Rows from block 4 of the image encoder of a small image captioner, named by matrix and row number. Rows with one number belong to one neuron. Each number is 50 + 15 x the weight over its row's rms, rounded and kept within 0 to 99. All counts start at 0.
After each neuron's rows are labels from the 100 images, of 14848, where the neuron reaches its highest value: "strongest on" is what is common among them. Only what is clearly more common there than usual is listed. The data: larger renderings of crowded toy scenes.
# fc1: MLP up (encoder.blocks.4.mlp.fc1.weight, 384x192), inputs 96-143
# fc2: MLP down (encoder.blocks.4.mlp.fc2.weight, 192x384, transposed), outputs 96-143

fc1.288:51 92 44 41 44 52 43 44 53 44 38 56 57 55 57 78 71 60 42 19 56 40 45 73 64 18 65 43 41 44 46 42 55 57 43 67 46 38 23 40 42 42 49 60 58 65 66 64
fc2.288:21 61 55 40 65 49 38 58 76 41 67 40 39 39 38 17 44 00 64 26 53 46 64 52 67 36 48 79 53 54 56 65 20 51 41 56 36 36 40 48 64 41 27 48 76 40 48 34
strongest on: pine

fc1.226:40 51 48 24 27 57 71 46 69 48 40 70 55 34 22 47 57 59 23 48 48 51 51 86 47 56 26 53 32 56 69 45 31 64 71 55 50 51 29 58 61 60 63 75 69 75 49 51
fc2.226:36 46 26 57 52 51 43 36 40 64 52 38 32 41 58 60 55 38 56 48 58 47 38 45 58 51 25 65 46 30 51 55 75 59 58 45 64 43 53 47 60 38 53 55 43 27 61 36
strongest on: tree; largest object: tree

fc1.205:49 59 41 53 49 46 48 71 48 47 50 30 62 41 63 33 69 40 41 57 47 46 38 50 54 66 31 54 55 65 44 85 71 50 65 40 45 54 18 31 31 39 82 36 65 63 66 56
fc2.205:65 40 46 40 33 40 42 34 43 40 53 77 40 44 44 51 50 73 31 49 52 46 38 48 39 55 50 82 25 53 69 56 72 23 29 43 30 60 42 41 45 49 46 49 75 43 42 76
strongest on: light from behind the scene

fc1.354:56 54 26 34 34 56 71 56 70 44 60 77 44 40 57 43 44 45 64 61 33 58 29 51 78 43 30 49 54 56 49 49 81 37 46 35 45 32 42 26 58 50 22 63 48 52 39 47
fc2.354:29 40 60 38 53 59 32 42 44 57 60 24 40 40 48 59 61 39 37 39 75 38 38 48 48 27 73 60 53 55 29 54 22 44 30 67 87 34 74 74 72 62 40 62 42 45 29 30
strongest on: umbrella

fc1.168:59 34 43 67 63 49 43 66 41 36 24 73 47 47 65 63 37 64 37 80 60 31 33 70 54 32 52 39 76 38 63 83 43 54 44 40 27 42 35 42 65 66 47 61 36 51 57 62
fc2.168:63 54 38 46 21 75 80 35 64 71 46 38 42 36 46 36 45 38 66 48 42 62 68 41 64 35 44 44 47 32 46 57 49 43 45 41 46 37 52 73 45 37 33 53 48 39 29 57
strongest on: teapot; largest object: teapot

fc1.241:69 45 38 30 66 41 45 49 61 17 42 34 51 57 41 55 45 52 53 58 32 22 51 53 44 38 55 43 52 60 71 49 50 42 25 50 47 33 46 51 52 72 66 59 48 35 36 32
fc2.241:30 34 33 34 40 40 50 65 55 54 57 42 65 34 52 38 60 52 54 51 46 37 49 56 54 58 05 51 39 45 36 27 55 43 60 47 16 62 37 53 61 65 72 33 37 51 61 32
strongest on: light from the left

fc1.249:26 43 36 46 87 45 50 75 50 74 73 33 49 33 57 67 50 74 70 46 43 21 63 35 46 46 52 43 63 83 57 16 38 40 51 51 58 56 74 66 48 50 69 36 32 62 39 54
fc2.249:50 32 40 46 48 40 60 33 44 62 49 69 64 41 43 36 52 33 53 55 47 34 89 61 60 40 80 37 26 70 57 70 39 40 37 39 99 56 56 78 50 33 50 66 56 35 36 56
strongest on: tree

fc1.207:35 53 40 55 60 60 43 63 41 70 56 73 39 36 74 51 76 71 33 78 67 57 26 71 63 60 60 54 21 45 39 56 39 36 30 38 49 33 30 48 51 73 52 42 46 31 51 46
fc2.207:36 53 43 38 68 54 75 50 73 35 48 66 53 53 37 51 44 56 58 68 34 46 56 74 44 22 59 51 71 68 33 54 51 23 51 38 50 45 58 45 59 45 66 30 39 66 48 61
strongest on: truck

fc1.100:34 61 58 54 60 65 53 73 18 42 46 36 53 38 53 47 69 59 61 58 81 45 14 47 67 49 51 44 62 52 72 61 39 39 38 50 60 54 52 11 28 16 59 35 32 33 40 56
fc2.100:55 63 55 80 40 47 64 63 54 63 61 61 47 64 49 45 65 45 28 37 57 24 49 49 35 45 49 78 51 46 72 31 48 40 51 54 55 44 49 62 64 42 40 51 45 60 37 39
strongest on: light from behind the scene; arch; mug

fc1.130:38 61 44 74 53 42 85 68 58 62 33 38 87 74 40 50 88 74 39 68 50 57 43 46 57 40 56 79 51 50 61 60 73 42 25 45 53 39 48 34 42 59 40 57 39 47 33 48
fc2.130:58 34 65 44 31 48 63 80 67 08 46 36 46 39 40 47 50 40 45 63 65 50 60 51 36 55 44 46 40 45 52 46 78 65 44 74 54 65 41 53 39 69 87 53 56 41 29 52
strongest on: truck; car; largest object: truck

fc1.48:59 42 77 41 67 46 46 46 44 59 71 65 61 36 69 43 60 63 49 59 47 70 69 71 64 42 48 85 58 23 67 18 85 64 61 37 35 73 51 48 43 42 32 71 42 27 67 63
fc2.48:80 44 49 54 33 47 46 38 47 52 49 60 63 39 33 46 47 56 64 60 43 62 47 40 52 60 34 24 54 58 55 35 23 71 27 61 55 33 91 82 54 28 32 61 28 37 49 44
strongest on: light from behind the scene; ice cream

fc1.218:65 58 54 73 62 59 45 55 52 80 55 59 42 37 54 55 41 75 54 36 56 20 21 34 53 35 36 22 76 63 52 44 38 46 60 70 44 40 39 68 54 72 69 41 20 39 34 47
fc2.218:60 47 44 63 45 60 76 29 43 40 62 71 66 49 36 28 60 54 55 39 25 11 81 51 57 40 92 52 33 63 20 40 44 39 47 53 66 64 48 64 65 43 52 76 83 44 75 35
strongest on: pine

fc1.76:34 64 24 66 46 46 65 53 68 42 29 30 59 46 48 61 72 47 28 62 48 44 74 58 55 35 48 29 50 38 75 43 22 31 53 49 23 54 43 23 43 55 55 42 44 59 54 42
fc2.76:70 49 60 59 62 35 37 51 68 46 68 50 23 79 52 56 42 45 46 54 40 14 52 49 61 58 72 44 27 43 30 54 23 51 58 63 79 37 85 35 56 45 49 61 41 50 62 52
strongest on: truck; sofa

fc1.293:64 58 29 71 49 52 31 75 51 35 33 51 27 63 46 44 61 51 63 81 52 39 42 47 38 70 39 39 76 47 51 47 35 32 43 40 43 17 41 36 59 50 67 46 37 64 25 48
fc2.293:54 49 49 48 47 43 54 54 64 24 67 36 38 30 32 44 44 41 47 33 54 67 54 39 73 45 39 45 20 78 76 45 76 53 42 41 63 27 58 70 26 11 33 49 31 56 39 46
strongest on: light from behind the camera; bottle

fc1.129:64 53 33 62 71 50 37 61 42 46 73 55 55 39 29 67 22 58 51 56 44 65 64 48 50 43 48 60 56 53 69 34 38 60 51 55 58 55 43 38 49 33 54 60 46 36 38 51
fc2.129:73 26 83 54 44 35 56 53 56 53 60 50 54 49 52 55 40 43 23 62 46 55 52 66 45 58 59 35 47 24 46 49 36 64 50 44 42 77 42 20 11 73 70 56 79 32 55 53
strongest on: teapot; snowman

fc1.292:43 58 59 67 28 54 72 59 56 57 43 49 38 42 51 65 56 44 50 42 25 29 61 74 56 52 46 55 32 65 79 32 38 23 46 20 59 38 54 82 54 93 75 52 68 50 48 34
fc2.292:59 34 43 79 41 46 50 56 57 72 24 33 55 47 47 52 61 50 53 52 70 40 52 40 71 46 54 42 52 34 45 82 57 75 73 52 59 62 61 44 72 21 62 34 24 45 42 51
strongest on: umbrella; lamp; largest object: lamp; largest object: umbrella

fc1.15:56 41 58 48 49 42 42 57 33 50 46 48 49 45 01 51 51 61 75 34 45 33 52 31 60 64 38 51 51 64 48 67 47 61 54 51 50 49 24 59 62 45 42 48 58 65 22 66
fc2.15:66 35 40 53 33 40 48 58 35 60 81 46 76 43 66 65 38 45 23 89 68 72 51 54 51 64 29 55 59 55 66 51 46 84 48 46 52 33 56 37 32 64 35 70 54 36 39 33
strongest on: tree; mushroom

fc1.165:30 69 54 74 48 31 84 46 44 65 57 23 59 53 40 30 58 63 49 56 47 60 62 75 30 44 34 31 13 55 50 43 09 40 66 35 15 28 48 53 63 72 60 66 31 51 68 55
fc2.165:41 45 36 70 49 55 45 21 45 51 48 38 38 64 41 48 75 44 71 49 79 55 26 53 41 51 57 25 40 50 33 43 37 35 55 74 42 34 51 48 42 46 47 34 32 71 37 66
strongest on: truck; largest object: truck

fc1.162:50 42 51 48 77 45 53 69 61 61 47 57 73 76 38 64 60 75 24 32 65 51 40 67 35 42 64 44 51 62 39 18 47 39 39 65 23 34 23 16 34 33 71 45 33 42 71 55
fc2.162:54 44 47 43 61 38 58 76 50 31 41 53 43 70 22 44 47 56 73 54 38 68 52 34 27 62 68 58 65 58 48 66 36 46 65 51 57 60 51 30 58 31 90 47 42 62 45 43
strongest on: truck; largest object: truck

fc1.164:62 34 34 55 78 35 37 67 22 39 36 33 45 73 51 60 50 69 27 46 30 47 35 81 47 82 58 49 42 35 63 61 70 40 44 45 44 74 38 69 48 54 42 56 86 64 47 60
fc2.164:33 45 62 47 43 48 63 63 62 51 66 50 60 45 41 60 59 23 64 55 71 62 61 62 34 59 36 56 74 43 73 57 39 37 44 04 55 36 57 44 51 58 77 48 17 56 52 62
strongest on: teapot

fc1.383:51 65 74 71 47 36 66 71 53 44 53 53 71 51 73 40 75 39 50 54 46 50 55 55 37 79 47 56 66 56 56 50 44 55 38 50 35 59 51 28 34 24 37 55 21 53 75 50
fc2.383:39 60 19 79 61 36 45 39 64 68 50 69 50 61 41 50 43 88 50 61 48 55 42 45 58 72 76 38 62 65 20 30 61 27 29 42 62 38 43 37 58 23 23 51 71 68 57 27
strongest on: truck; its colour: pink

fc1.313:44 53 45 48 43 69 57 55 55 46 49 71 51 38 51 59 67 45 55 41 64 32 44 70 48 45 56 55 53 69 52 31 63 70 53 54 55 21 37 61 42 24 32 46 29 36 27 62
fc2.313:46 37 77 41 45 51 43 56 59 71 33 45 46 26 57 64 39 52 61 52 27 63 49 36 45 49 40 35 44 48 55 55 20 40 50 39 56 52 26 35 44 45 43 92 63 54 50 42
strongest on: pine

fc1.136:68 71 64 44 63 43 56 49 36 31 50 60 75 66 18 55 53 27 48 72 66 74 64 62 34 41 57 45 32 39 57 48 55 27 27 47 42 29 29 51 52 39 64 83 30 69 10 78
fc2.136:41 62 46 76 42 53 42 46 54 29 49 36 50 43 65 36 74 43 63 63 53 38 59 46 49 67 63 27 63 72 57 47 63 45 41 64 64 28 40 84 53 64 48 38 74 60 46 63
strongest on: light from behind the camera

fc1.152:47 53 48 47 59 39 53 34 59 28 35 59 41 60 34 37 68 65 66 31 43 36 41 62 10 48 25 42 45 48 38 44 55 67 52 50 47 97 20 54 77 55 52 53 65 78 66 60
fc2.152:87 46 44 32 58 47 69 57 64 66 73 58 56 51 91 32 49 57 38 52 47 20 56 29 69 57 57 42 27 85 66 23 57 51 32 41 75 57 60 48 74 39 40 49 37 54 50 61
strongest on: teapot; mug

fc1.379:69 32 55 66 53 52 55 55 76 44 43 53 72 42 46 43 46 72 35 45 53 64 59 34 59 63 37 49 69 36 62 29 46 42 41 48 51 56 59 34 47 37 36 59 24 52 65 60
fc2.379:55 68 51 40 61 62 42 46 65 33 53 52 52 48 51 31 50 55 63 47 45 57 57 55 23 44 63 44 59 50 79 72 10 31 40 50 73 55 54 45 50 43 46 73 58 46 42 55
strongest on: light from behind the camera

fc1.360:91 44 44 46 28 38 61 42 41 23 63 25 40 46 45 52 38 29 54 62 34 58 43 49 62 64 36 48 44 49 58 62 36 62 22 55 69 28 72 30 47 13 61 58 30 51 31 63
fc2.360:31 00 16 08 37 51 39 70 66 53 37 23 61 51 64 53 49 60 27 41 56 55 44 51 78 67 23 70 62 87 42 28 60 41 58 56 20 68 54 67 43 63 58 44 52 23 62 34
strongest on: light from the left; count: six; airplane

fc1.193:44 65 67 17 28 28 19 54 50 59 75 90 42 25 43 49 82 61 59 44 70 40 70 41 30 46 57 36 45 28 71 47 52 38 45 53 48 55 42 42 42 46 11 84 56 54 41 50
fc2.193:42 48 09 18 20 28 59 51 55 59 34 40 64 75 79 60 51 47 55 63 39 55 41 56 61 56 41 70 66 59 41 63 65 71 59 60 46 34 45 59 60 56 76 44 31 21 61 47
strongest on: tree

fc1.223:38 43 67 57 56 34 54 56 35 51 41 42 42 44 49 59 47 63 53 54 48 46 17 73 45 68 52 57 70 49 50 32 62 18 43 42 62 58 60 58 46 42 61 65 82 49 44 48
fc2.223:63 32 51 46 66 34 46 45 56 54 62 41 55 55 28 69 29 60 47 31 65 57 68 67 73 56 67 74 76 46 51 77 52 29 57 45 58 49 61 73 44 59 42 42 13 48 46 44
strongest on: umbrella